A small class-conditioned spectrogram flow-matching model, trained from scratch.
Model: log mel input, activation relu.
Training: adamw at rate 0.00095, batches of 64.
Data: trained on synthetic speech, music and everyday sounds put through simulated rooms and audio effects, 39062 training examples.
Rows from block 3 of a small class-conditioned spectrogram flow-matching model, named by matrix and row number. Rows with one number within an expert belong to one neuron, the router's apart. Each number is 128 + 32 x the weight over its row's rms, rounded and kept within 0 to 255. All counts start at 0.
After each expert's rows are labels from the 100 clips, of 14976 (inputs lightly noised), where the router gives the expert most weight on average: "responds to" is what is common among them. Only what is clearly more common there than usual is listed. The data: synthetic speech, music and everyday sounds put through simulated rooms and audio effects. In brackets: how many of the 100, against the usual share in percent.
# router: router (model.blocks.3.mlp.router.weight, 32x192), inputs 48-95
# up: expert up (model.blocks.3.mlp.up, 32x96x192), inputs 48-95
# down: expert down (model.blocks.3.mlp.down, 32x192x96, transposed), outputs 48-95

# expert 17
router.17 [174  84 132  77  63  89  77  96 113 145 123 181 166 210 177 182 158 161 115 185 185 129  85 147  71  80 140 148 128  81 171 180 127 117 108 141 164 171 115 128 140 146 175 153 147 134 110 173]
up.0 [ 86 108 171 147 106 149 103 116 132 149 176 111 103 155 133 150 114 116 104 132 110  85 207 104  84 125  71  81 119 144 161  98  70 101 126 125 137 103 141 123 132  97 110 148 117  82 198  92]
down.0 [154 204 150 200 108 175 111 109 145 126 178 133 118 134 164 145 135 112 125  85 138 180 109 125 127 162 146 158 179  59  92  99 188 108 124 137  97 114  55 112 186 115  97  62 125  97  87 122]
up.1 [160 185 188 139 180 153 146 117 133 112  88 149 101 118 119  86 109  66 157 136 132 158 104 101 101 132  90 150 154 173 153 151 147 112 124 140 151 120 133 147  79  69 144 161  52  89  72 143]
down.1 [140  40  58  86 124 161 148 145 112 115 116 170 148  89 159 135  88  57 132 208 114 169  86 148 111 108 107 136  93 142 133 181  51 124 170  82 136 149  99 167 127 174 121 140 107  77 126  98]
up.2 [163 138 204 131 166 169 152 141 142 156 129 150 131 132 133  79  79  95 127 121 127 151 194  71 138 127 110  80 150 112 132 116 109  95 107 107  89 101 155 164 125 133 129 119 165  82 161  99]
down.2 [ 88 133 138  92 192 132 147 159 179  86 111 169 140 139 133 120 167 153 123 118 100 131 107 134  85 149 120 137  78  45  91 161 100  87 118 101 111 167 119  85 127 145  78 123 107 117 110 191]
responds to: short reverberation (80 vs 39.7); everyday sound (63 vs 24.9); reverberation time: 0.15 to 0.3 s (52 vs 19.6)

# expert 0
router.0 [154  64  97 126 103  78  55  78 101 144 110 134 170 192 181 156 154 172 113 199 169 144  98 120  72 100 150 150 160  56 187 182 138 131 105 157 165 156 115 129 138 163 164 168 167 111 104 172]
up.0 [133  88 124 117 137 132 156 130 140  92 124 165 106  78 149 141  85  68 120 128 118 113 115 120 121 138 141  85 131 138  93 103 186  92  97 167 121 178 150  77 125 112  49 151 133 136 100 146]
down.0 [146  99 177 117 132 170  99 128  85  90 158  91 103 151 106 151 158 163 120 152 125 116  97 114 148 151  96 154 114 114  94  88 101  87 102  94 110  36 136 185 153 112 137 140 109 157  88  76]
up.1 [148 170 190 189 145 198 123 128 154 143 125 102 105  98 134 124 117  77 118  68  71 133 196 160 130 129  82 102 107 167 163 101 102 138 136  95 121  67 150 132 128 145 129 129 144 127 119 153]
down.1 [154 163 109 146 102 102 135 103 159 130 104 100 154 177 194 118 125 185 165 124  67 147 103 113 112  53 138 123 175 115 138 119 123 120 115  94 101  77 124  85 186 113 154 124  82 117 102 102]
up.2 [153 163 200 176 117 140 203  97 107 117 128  99  73 128 141  87 138 113 152  67  26 110 140 102  90  25 101 104  93 189 149 153 133  82 164  93  96 108 196 122 126 118 141 113 135 104 109 163]
down.2 [138 101 107  47 125 121  62 101 167 139 159  84 120 132 119 106 126 137 113  68 168 119 145 157 198  39 148 139 156 106 167 104  93 112 132 175 100 124 135 167 163 116 154  86 167 212 108 106]
responds to: short reverberation (75 vs 39.7); everyday sound (68 vs 24.9); reverberation time: 0.15 to 0.3 s (47 vs 19.6)

# expert 22
router.22 [119 210 156 239 182 149 196 174 163 145 178  98  78 126 156 154 164  92 131 117  68 188 123 144 142 160 130 118 127 126 132  99 153 145 168 113 165 139  93 150 116 144  98 121  83 118  99 147]
up.0 [152 121 137 164  94 126 128 128  96  61 127 202  94 100  82  94  87 165 128 146 150  92 163 141  84 178 134 103 171  57 113 145 165 161 145 121  49 133 205  86 106  72 102 104 197 170 174 144]
down.0 [122 185 111 164 172 122 112 152 120  84 130 114  90 162 114 175  97 149 104  54 135 129 122 157 157 141  88 113 120  88  98 120 103 115 102 105 144 137  76  89 171 140 165 148  93 146  95 138]
up.1 [ 95  46 102  93 139 162 157 151 127 148  98 126 135 114  86 125 149 105 180 106 116 154 164 104 150  74 120  73 117 105 144 124 112 128 129  62 135 139 160  77  78  89  59 192 171  88 202 127]
down.1 [ 97 116 117 130 105 132 114 106 153 136 127 151 170 112 109 160 120 104 108 165 117 192 155 116 130 103 140 141 111 122  88 142 153 169 144 104 142 106 108 116  96 159 131 128 106 158 110 149]
up.2 [ 89  75  67 117  91 135 108 120  94 124  97 163 154 144 135 143 111 140 118 148 123 124  86 145 134 189 143 150 202 138 118  96 189 151 132 110  96  98 105 138 165 148 104 124 152  85 115 171]
down.2 [138 200  60 130 143 129 117 124 149 132  92 125 154 122 105 181 116 198 104 101 131 109 161 114  99 150 107 188 148 136 134 169  97 143 175  89  97  79 178 103 143 129 122 200 118 107 156 121]
responds to: drums (55 vs 25.1); number of effects: 0 (53 vs 25.1); dry (52 vs 20.4)

# expert 21
router.21 [123 156  94 115 156 151 128 167 177 168 203 106 113  70  71  84 146 171 156  76 153  91 130  83 125 142 182 120  99 139 109 125 129 114 139 162 113 148 134 103 112 105 113  98  60 114 134  79]
up.0 [162 161 181 132 108 220 140 159 135 157 140 192 151 142 170 113 147 138 163 145 107 152 105 156 105 197 149 126 146  93 194 143 102 164 157 131  97 148 132 122 179 122 117  87 179 201 118 138]
down.0 [163 139 121 138 117  81 104 148 113 115  85 113 145 226 154  94 157  86  74  61  84  90 114 173 122 146 103 126 131 108 146 142 122 120 129 170  99 111  67 121 130 164 175  95 142 127  78 170]
up.1 [136 139 133 103 144 212 164 125  87 156 104 152 158 127 142 116 122 104 125 149 125 138 163 136 102 165 100 107 170 143 142 193 160 166 147 164 146 110 149 102 163 128 148 157 207 140 143 132]
down.1 [ 58 146  84 161 142 109 106 162 102 173 145 164 179 149 135  95 142 148  84 105  92 146  69 170 161 127 116 143 118 158 131 136 160 163 158 193  97 138 101 143 143 115 146 116 134  67 129 108]
up.2 [110  79 110 136 149  83 136 139 163  92 116 109 112 113 201 186 130 110 129 147 148 165 142 134 119  85 114 121  70 144  86  96  90 105 139 136 139  46 132 123  62 106 165 119 143 137 120 174]
down.2 [151 127 109 114 142 156 145 106 172 123 193 144 150 120 117 109 135 114 139 170 190 159 107 177 146 152 158 160 151 188  85 167  96  93 131  99 103 102 127 159 216 127 157 157  71 126 146 143]
responds to: dropouts (93 vs 13); number of effects: 3 or more (36 vs 13.4)

# expert 14
router.14 [145  82  89 109 122  73  70  69 105 157 115 136 141 155 163 166 144 135 118 201 137 125  96 129  69  87 130 163 109  70 191 169 152 146 102 155 181 175 115 161 118 151 157 182 152 148  73 169]
up.0 [163 158 134 177 151 124 208 130 116 161 144  71  58 122 133 199 103 150  89 100 151 151 141 110 128 113 127 144 154 152 109 145 156 127 132 104 112 125 124  62 103 129 147 133 153 146  96 100]
down.0 [112 105 167 130  69 195  97 135 124 185 169 135 131 108 108  63 151 144 170 105  73 105 153  96 104 159 103 123  94  50 126 119 117 125  67 130 143 112  94 166 179 117 117  74 106 164 177  98]
up.1 [142 191 108 114 156 111 184 147 116 126 132 134  65 116 158 106 139  79  96  93 107 109 214  77  97 131  71 143 104 143 112 144 124 104 120  28 165  96 131 132 119  94 146 143 122 121 124  80]
down.1 [112 104 107 123 114 114 116 108 143 110 149 125 138 189 119 174  88  96 139 133 144  87 130 127 131 154 105 116 110 159  66 134 107 106  89 121 117 133 116 121 137 105 145 104  75 150 166 159]
up.2 [146 111 162 123 180 157 151 134 114 107  68 128  94 126 137 112  81  85 161 100 136 110 151 119 128 165  95 129 117 111  78  82 123 122 173  99 129  93 185 125 168 136 182  90 123  88 107 132]
down.2 [144  87 131 128  97 139 177  49 171 170 165 139 143 102 133 160 128 146 149 147 117 184 160 172 148  86  99 112 107  82  85  87 103 137 142 172 164 139 146 172 117 155 188 146 149 137 156 132]
responds to: short reverberation (81 vs 39.7); everyday sound (53 vs 24.9); reverberation time: 0.15 to 0.3 s (47 vs 19.6)

# expert 11
router.11 [153  99 136  88  81  88  67  93  87 152 100 163 140 184 189 199 163 135 119 178 169 119  81 137  72 104 136 174 138  70 165 147 108 149 135 152 186 172 131 126 143 158 150 198 158 104 122 163]
up.0 [119 163 146 130 176 150 104 119 158 107 132 214  75 106 174 127 192 107  72 128  92 125 144 145 152  77 113 120 136 173  83  84 163  43  91  99 127 103 100 115 111 131 130 147  83 122 102 169]
down.0 [ 86 129  89 115 166 102 100 119 152 119 182 145 136 152 101  79 150 137 109 119 172 151 144 211 123 187 157 108 192 167 138 100 132 108 172 136 143 164 124 122  96 193 143 104  91 137  96 113]
up.1 [188 222 181 138 102 134 127 138 168 117  85 124 105 105 144  90 119  90  97 114  84 114 218 155 113 149 154  82 132 125 144 112 145  72 123 116 147 111 125 155 101 102 114  91 107  83 122 124]
down.1 [122  93 113 123 175 122  99  56  98 118 138 138 117  85 174 121 109 159 182 139 179 123 138 105 157  97 116 103 184 147  81 120  96 137 103 115  95 121 112 128  58 192 164  74 131 171 122 119]
up.2 [127 169 166 159 151 180 172 138 118 158 201  97 114 100 102  94 101  67  91 101  85  66 149 104  75  86  49 119 104 157 136 144 151 155 116 129  86 127 111 116 113 100 107 105  61 135 142  95]
down.2 [118 174  91 185 111 197 165  84 143 117 136 111 133 161 112 122 162  22  98 155 167 189 140  68 115 127 165 175 185 154 130  81 145 155 140 130 150 160 189 106 145 172  91 131 151 112 160 135]
responds to: short reverberation (76 vs 39.7); everyday sound (73 vs 24.9); reverberation time: 0.15 to 0.3 s (48 vs 19.6)

# expert 13
router.13 [163  65 105 111 112  71  89  88  93 137 120 181 155 168 180 179 138 178 106 170 133 148  92 144  70  93 129 166 137  66 164 193 130 147 114 149 185 186 117 138 166 173 185 171 180 101  78 165]
up.0 [161 147 175 137  83 142 180 130  98  79 154 107 143  98 127 157  95  83 151  80  91 108 175 138 158 182 124  94 107 159 124 105 154  82 161  72 167 142 152 103 145 102  84  98  83 126  90 168]
down.0 [ 92 147 116  67 120 173  91 143 182 184 181  72 151 111 148 151 184 187 138 136 136 187  87 122 104 150 121 139 147  97  96 113 117 125 142 105 152 119 134 142 165 153  75 192  98 133 177 163]
up.1 [101 123 120 134 167 126 145 183 113 140 141 136 127 189 167 119 131 114 106 136  79 119 134 114  92 183  87 117 106  65 139 119  84 144 107 111 114 209 102  96  89 101 110 133 118  69 145 121]
down.1 [137  91 105  82 102  90  55 173  90  86 118 150 131  97 157 157  78  87 153 120 159 139  87 146 112 210 155  70  93  87  86 111  67 113 118 136 110 110 144  83 134  96  79 126 155  93 144  88]
up.2 [124 172 172 135 212 130 112 166 113 129 163 155 114 169 171 101 117  98 142 103 167 115 131 140  84 151 100 199 122  84 142  94 106 119  74 165 113  85  82 135 118 119 147 125  95 144 119  88]
down.2 [156 191 123 131 159 155  95 124 190  85 119 136 128 155 128  72 123  98 121 104 138  98 143 128 157 137 135 108 117  96 177 102 157 117 160 124 171 113 159 152 135  88 110 183 137 135 131 155]
responds to: short reverberation (87 vs 39.7); everyday sound (72 vs 24.9); reverberation time: 0.15 to 0.3 s (68 vs 19.6)

# expert 27
router.27 [167  92 138 127 130 109  93 113  92 134  96 122 115 184 110 179 102  98 111 174 109 119  92 194 156 108  48 147 144  96 128 137 126 137 106  86 161 141  93 131 142 170 139 134 140 112  97 158]
up.0 [100 145 188 170 123  77 114 109 212 145 108 155  78  81 103 152  26 117 136  88 133 102 141 140  76  55  75 165 176 200 151 136 149 104 114 114 102  85 107 147 106 127 103 126 135 139 100  96]
down.0 [161 130 134 176 138 130 122 134 131  70 195 128 104  76 147  98 131 166 136 154 101 196 150 133 152 149 111 115 169 185 155 134 166  51  80 118 158  67 175 130 164 161 125  87 166 112 110 106]
up.1 [120 140 152 165 173 126 100 103 108 120  86 129 147 152 130 174 135 118  73 137 202 109 145 151 123 109 145 149 131 108  83 147  95 138 110 102 178 163 141 120 118 113 106 105  87  83  84 119]
down.1 [ 90 111 119 148 138 146 135 103 117 122  98 121 142 135 213 100  65 126 163 152 160 143 141 154 108 194 137 124 107 102 164  99 158  90  84 117 159 132  96 104 146 138 119  92 157 146 129 146]
up.2 [176  95 184 176 140 142 125 142 150 108  96 116 119 114  79 109 128 130 122 152 145 124  72 194 153 116  60 106 112  93 145 146 166 137 111  77 129  91  64  96  84 131 130 142 110 168 107 150]
down.2 [112 145 158  86 163  70 128  63 127  64 119 105 164 162 102 138 121 166  87 130 110  96 116 150  91 117  60  81 136 121 131  98 121 113 150 125 147 131 126  91 159 116 128  81 135  97 109 145]
responds to: dropouts (59 vs 13)

# expert 2
router.2 [155 102  94 113  83 101  65  83 104 135 125 161 163 173 166 165 179 145  89 189 165 140  72 127  53  92 150 164 142  58 183 192 126 135 103 153 185 161 111 127 127 152 185 160 145 133 105 163]
up.0 [111 218 143 160 159 141 163 146 150 135 161 145 104  71 173 108 148 131 115  74  85 126 126  99 114 147  60 149 170 166 126  87  87 130 128 127 154 129 151 107  94  98 168  74 138  67 116  97]
down.0 [126 115 107  98 136 151 135 168  98 137  97 131 156 152 139 158 107 144 169  86 118 187 123  89 143 122 164 117  86 150 198 147 157 119 115 106  59 119 131 130  88 143  76 144  67 110 157 106]
up.1 [145 160 119  66 158 158 168 152 157 109 150  66 112 109 169 126  97  94 119 101 110 147 110 123  89 137 114 100 116 148 106 169 124 109 145  72 137 115 131  92 107 147 133  82 105 111  97 135]
down.1 [138 126 183 179 105 128 110 163 127 137 177 111 117 132 106 130  66 189 147 141 125 101 211 115 180 144 165 147 162  76 153 150 168 119 173 132 189 155 125 111 118 103 131 130  96 179 181 139]
up.2 [157 176 146 193 107 107  84 164  52 114 107 104  91  84 118 105 127  97 136  90 121  88 154 142 125 132 124 113 129  90 104 156 147  89 114 120  70 146 129  94 113 123 126 139 148 153  99 121]
down.2 [131 199 179 168 165 138 107 138 113 144 102  96 140 141 173  83  93 138  63 123 117 128 121 158  84 118 107 177 165 100 162 129  84 131 150 156 173  99 135 126 141 117 148  90 173 149 109 156]
responds to: short reverberation (75 vs 39.7); distortion (30 vs 13)

# expert 6
router.6 [138 119 136  89 120 148 137 109  95  73 139 107 120 111  87 112 133  82 150 123  98 114  82 120 147 185 144 151 137  98 132 133 120 167 152 112 144 162 108 149 140 159 133  63  72 192 145 143]
up.0 [140  61 116 117 121 157 147  92 135 115 100 123 139 149 129 141 134 129  69 103 164 170 135  65 141 103 119 149 214 123 105 113  96  58 131 182 137 147 166 117 169 157  85 135 138 119 122 125]
down.0 [144 130  88  77 154 118 129  89 158  92 134 154 132 135 103  90 104 107 141 105 181 169 140 168 132  80  98 132 128 146 142 101 161 106 147 148 103 162  99 134 148 170 202  85 116 156  74 130]
up.1 [116 143 111 145 113 124 110  92 136 206 211 160 110 135  33  85 112 184 158 129 119 110 140 108 102 163 144 207 171 158 156 137 128 152 139 139 103 159 109 165 132 115  89 106 113 137 132  46]
down.1 [172 118 103 135 139 110 136 100 143 116 175 153 183 120 108 159 160 110 116 143 196 104 103 100 130 152 133 148 135 113 125  90 109  94 103 103 153 182 108 107 132 164 171 110 133 120 161 129]
up.2 [ 59 155 153 141 194 145 128 196 169 150 160 143 140 126 101 111 107 131 126 100 114 128  82 172 118 130 141 114 139 134 127 112 112 115 133  65 136  95 125 128 114 143 112 118 145 112 189 142]
down.2 [112 138  85 134  84 139 138 209 187 129 172 171 147  94 112  78 169  91 121 192 124 116 187 168 117 151  93  84 137 153 149  96 129 105 122 125 159 107 148 143 146 194 115 152 117 131 167 164]
responds to: dropouts (55 vs 13)

# expert 5
router.5 [208 124 135 146 129 157 135 133 105 139 121 160 155 177 167 173 156 128 108 190 167 102  82 161  71 134 128 146 171  68 169 150 173 185 128 144 180 191 107 162 173 141 132 105 155 155 110 151]
up.0 [102 185 167 159 154 121 187 150 109 100  89 126 141 151  93 106 137 175 105 140 175  87 120 150 160  81 145 136 138  93 139 121  99  45 144 158 112 109 234 104 165 171 125 135  94  59 171 125]
down.0 [132 122 120  65 107 118 107 121 116 133 132 133 145 160 144 171 134 114  86 181 132 184 127 156 133 136 118 149 118 126 131 143 171  84 156 153 166  98 176 169 152 100 102 129 114  88 125 173]
up.1 [ 87  74 129 140 136 101  86 140 152  92 140 158  87 130 141 205 140 160 109  34  66 134 137 133 175 221 134  77 131 143  78 158 139  97 165  97 122 138 121 117  61 120 148 104  88 143  76 136]
down.1 [ 90  61  93 109 163 144 188 125  99 128 174 129 171 150  62 180 163 169 169  58 163 139 148 166 143  68  91 133 145  96 136 140 123 175 135  82 103 169 129 145 105 164 109  95 110 117 156 109]
up.2 [135 219 130 190 143 137 205  88 140 155 154 139 127  84  94  90  93 134 109 103 128  84 170 168  32 169 141 115 174 171 112  97 130 128 133 148 134 167 113 188 138 105 114  97  59 127 152 137]
down.2 [ 67  65 195 161 155 102 131 165 107 110 120 176 137 145 108 135 133 108  94 129 146 128  26 152  91 183  83 116 136  50 129  80 132 110 166 117 116 151 173 107  79  99 115 142 161 110 161  90]
responds to: long reverberation (68 vs 39.9)

# expert 18
router.18 [160  82 132  97 114  84  80  81  89 136 109 169 128 191 184 159 181 173 106 186 166 160  97 124  69 100 134 179 150  70 172 163 106 142 109 162 164 186 126 130 141 176 171 178 169 133 106 152]
up.0 [ 89 144 183 142 146 128 134 149  97 108 128  99 148 161 149 147 121 115 112 132 131  83 137  45 145 124 103 159 139 126  86 112 118  62 136 156 100 190 138 125 100 138 143 109  97 130 107 119]
down.0 [ 99 142  99 117 195 128 137 143 180 119 149 109 161 141 140 154  54 139 105 114 151 184  88 159 152 130 153 109 196 157  80 147 129 102 132  83 111 148 186 134  79 157 137 167 130 119 146 116]
up.1 [165 178 168 163 189 200  98 140 147 112 134  91  89  95  87  86  69 154  69  99 112 123 160  71 125 112 162 177 155  89  56 123 134  57 171  80 133 146 119  77  83  81 132 132 113 140 145 114]
down.1 [122 155 204 179 212 146 207 163  63 149  80 100 125 161  87 203 143  82 118 146 147 148  98 146 132 126 147 123 123 145 126 131 159 171  99 113 124 130 150  73 123 137 142 108 153 177 147 110]
up.2 [116 159 167 156 129 121 137 205 125 128 113  80 115 121 110 148 108  86 105  35 154 108 117  93 139 109  81  99  84 116 131 111 129 100 176 162 123  84 101 121 151 114 155 167  99 132  96 142]
down.2 [133 122  78 117  87  82 101 104 124  92 162 181 101 143 161 178 134  92 146 159 115  88 125 149  88 194 200 145  60 126  47 168 123  74 133 172 151 149 161 120 129 131 137 131 141 105 131 185]
responds to: short reverberation (79 vs 39.7); reverberation time: 0.15 to 0.3 s (54 vs 19.6)

# expert 10
router.10 [151 100 117 110  92  99  78  96 122 142 119 174 143 165 182 176 158 135 106 168 170 163  66 129  67 106 146 144 146  61 183 159 140 128 124 156 175 167 120 148 168 154 164 171 162 108 111 160]
up.0 [124 180  87 167 117 108 117 125 146  49 135 122 118 120 103 117 115 115  98  97 114 112 110 138 131 167  69 101 130 122 149 107 130 143 198 169  90 169 104 156  70  97 133 107 103 150  98 142]
down.0 [175 102 164  73 118 134 108 127  98 130 121 151 134  97 176 156  58 121 137 187  96 107  74 116  81 180 169 143  65  83 175 128 138 161 151 126 151  79 132 105 186 140 115 154 107 190 148 121]
up.1 [114 154 135 214 151 123 157 169 102 164 142 118 148 110  99 110 129 172 129 117  91 125 156 105 163 126  41 120 163 162 141 150 134 105 148  38 109  56 102 154 111 197  95 171  39 138 165 116]
down.1 [128  78  95 164 163 219 185 115 149 158 130 175 131 184 126  92 133 139 111 147 132 122  80 187 162 122 172 107 187 173 174  92 134 149 213 175 161 142 114 143 122 115 139 125 131 100  96 182]
up.2 [138 128 128 147 167 209 175 134  99 168 144 130 120  91 130  93 140 115 133  94  74 133 135  98 166 150  83  97 168 169 100 163 142 123 134  57 141  85 102 158  75 131 120 147 149 134  95 136]
down.2 [160 130 120 117 136 196 130 153 142  86 156 119 111 118  65 122 168  92 117 135 128 134 112 199 161 152 110 121 159 194 131 128 173 115 110 117 122 120 114 139 162 128 172 155  99  85 133 105]
responds to: short reverberation (91 vs 39.7); everyday sound (71 vs 24.9); reverberation time: 0.15 to 0.3 s (62 vs 19.6)

# expert 15
router.15 [161  78 131  93 113  92  74  91 104 158 124 183 152 188 170 174 166 140 101 172 149 155  91 131  73  98 149 154 140  70 168 184 136 126 102 164 182 191 108 127 139 175 157 176 150 145 103 176]
up.0 [ 95 104 115 171 139 183 151 131 101 131 124 141 148 175 174 110 109 183  80 172 157 103 155  99  61 136  96  89 159 158 154 120 113 121 127 141  96 121 107 131 159  68 148  90 105  65 136 157]
down.0 [212 159  87 126 150  83 131 132 151 113  95 194 141 153 137 142 119 106 147 137 118 109 114 128  92  85  95 106  60  63 162  96  94 130 148  90 123  66 169 153  97 161 142 125 165 109 154 101]
up.1 [155 184 157 128 163 128 141 170 110 145 129 114  90 144 102 112 120  71  86 142 146  90 142 102 114 123 159 129 132 162 147 116 112  84  87  66 139 107 135 105  93  99 101 111 118  94  73 124]
down.1 [104 133  34 103 144 188 165 152 175  92 112 204 110 126 128  56 148 132 106  60 114 156 203 158 119 132 136  94 147 125 133  90 123 131 113 140 101 197  87 120 122 103 123 132  62  86 133 146]
up.2 [136 188 155 174 152 107  87 139 166 151 105  82 163 127 108  86 139 134 100 123  96 142 151  56 108 178 130 119  96 151 116 130 129 167  99 129 105 130  94  72  87 145 135 156  81 159  91 112]
down.2 [131  73 115 151  99 116  97 126  72 136 133  72  86 102 169 161  78  96 140  92  82 122  79 173 160 155  94  87 147 169 161 166  86 105 138 118 151 179 124 118  73 133 148 137  93 100 134 104]
responds to: short reverberation (82 vs 39.7); everyday sound (54 vs 24.9); reverberation time: 0.15 to 0.3 s (48 vs 19.6)

# expert 1
router.1 [131  92 203 138 194 104 122 170 138 190 101 147 115 121  89 131 134 111 101 124 106 123 173 146  77  71  94 127 128 213  97 127 141 109 115  82 127  49 143 172 110 154  64 186 155  81 117 137]
up.0 [133 112 147 142 133 123 219 168  98 130 139 147 112  88  97 125 110 115 115 110  83  73 194 131 106 124 108  87 117 174 111  82 136 122 146  90 131 112 139 175 174 130  74 130 113 112 110 129]
down.0 [ 65 148  70  89 160 108 133  88 123  97  82 107 134 134  69  94 134 137 139  94 162  88 177 107 129 107 121 162 155 149 137 120 143 167 108  97 134 141 126 170 122  87 108 103 101 138 123 111]
up.1 [132  72 154 130 147 179 169 149  98 162 109 125 138  92 139  76 171  56  94  70 118 139 133 163 133 157 100 152 129 142 141  89 109  89 106 115 143 129 151 156 150  99  97 107 187 126 130  90]
down.1 [ 70 127 120 131 127 114 131  77  80 130 150  99 123 113  80 114  99 159 169 146 107 113 131 109 115 166 177 137 107  91 148 102 114 167 180  71  95 104  78 100  90 120 155 138  82 154 181  78]
up.2 [128  88 128 183 126 176 133 104 139 118 119 123 151 116 210 163 133 104 136 118 158 131 143  93 158 207 108 109 122  69 125 127 159 160  98 149 105 137  95 156 133  90 143 151 152 133 104 135]
down.2 [123 143 129 159 134 158 116 142  70  91 113 126 142 116 126 116 114 109  98  84 116 138 146 131 112  74 134  99 109 166 147 130 167 113 139  99 132 186 137  83 124  83 169  70 153 138 106 154]
responds to: dry (89 vs 20.4); dropouts (42 vs 13)

# expert 30
router.30 [148 115  83 118 112  68  70 100 101 140 134 172 151 167 174 184 159 126 108 177 170 156  88 144  85  95 113 171 136  77 156 183 154 151  92 151 151 197 120 144 153 148 166 182 182 126  94 168]
up.0 [118 150 176 154 173 127 112 172 169 126 146 140 147 119 180  97  74 113 145  32 119 166 115 153 151 125 124  31  97 132 123 145  93 139 111  92  95 126  76 160 147  65 104 101 127 134 105 160]
down.0 [116 128 114 133  80 121  97  94 134 125 110  76  80  56 125 121  89 102 187 159 134 135  90 148 134 144 139 197 128 204 152 164 123 148 160 178  80  91 145 151 149 171 148 139 111 142 160 168]
up.1 [ 94  80 134 131 117 122 123 133 151 119 143  90 104 114  54 119  88  91 172 105 125  58 188 105 127 138 130 121 163 126 100 174  74  77 182 170 124 107 104 160 135 131 183 201 163 105 112 163]
down.1 [178 155 105 129 150 165 170 163  74 201 120 149  76 142 146 116 145 130 111  88 147 164  97 101 118 181  98 159 205  69  79  67  93 141 126 122 146 174 138  87 122 150 185 156 166 104 141  82]
up.2 [105 133 168 214 149 160 161 140 126 117  83 157 139 135 106 126 113 135 119 131 132  99 225  79 155 121 100  85 109 158  84 107  99  84 138  86  82 119 109 110 151  92 117 135  67  70  96  99]
down.2 [134 137 113  76 106 161 162 105  97 130 167 118 123 163 132  86  74 124 130 124 119 101 101 156 105  55 168 122  90 155 126 150 198 121 156  91 129  93  72 112 149  98 154 145 123 125  82 139]
responds to: short reverberation (86 vs 39.7); everyday sound (76 vs 24.9); reverberation time: 0.15 to 0.3 s (54 vs 19.6)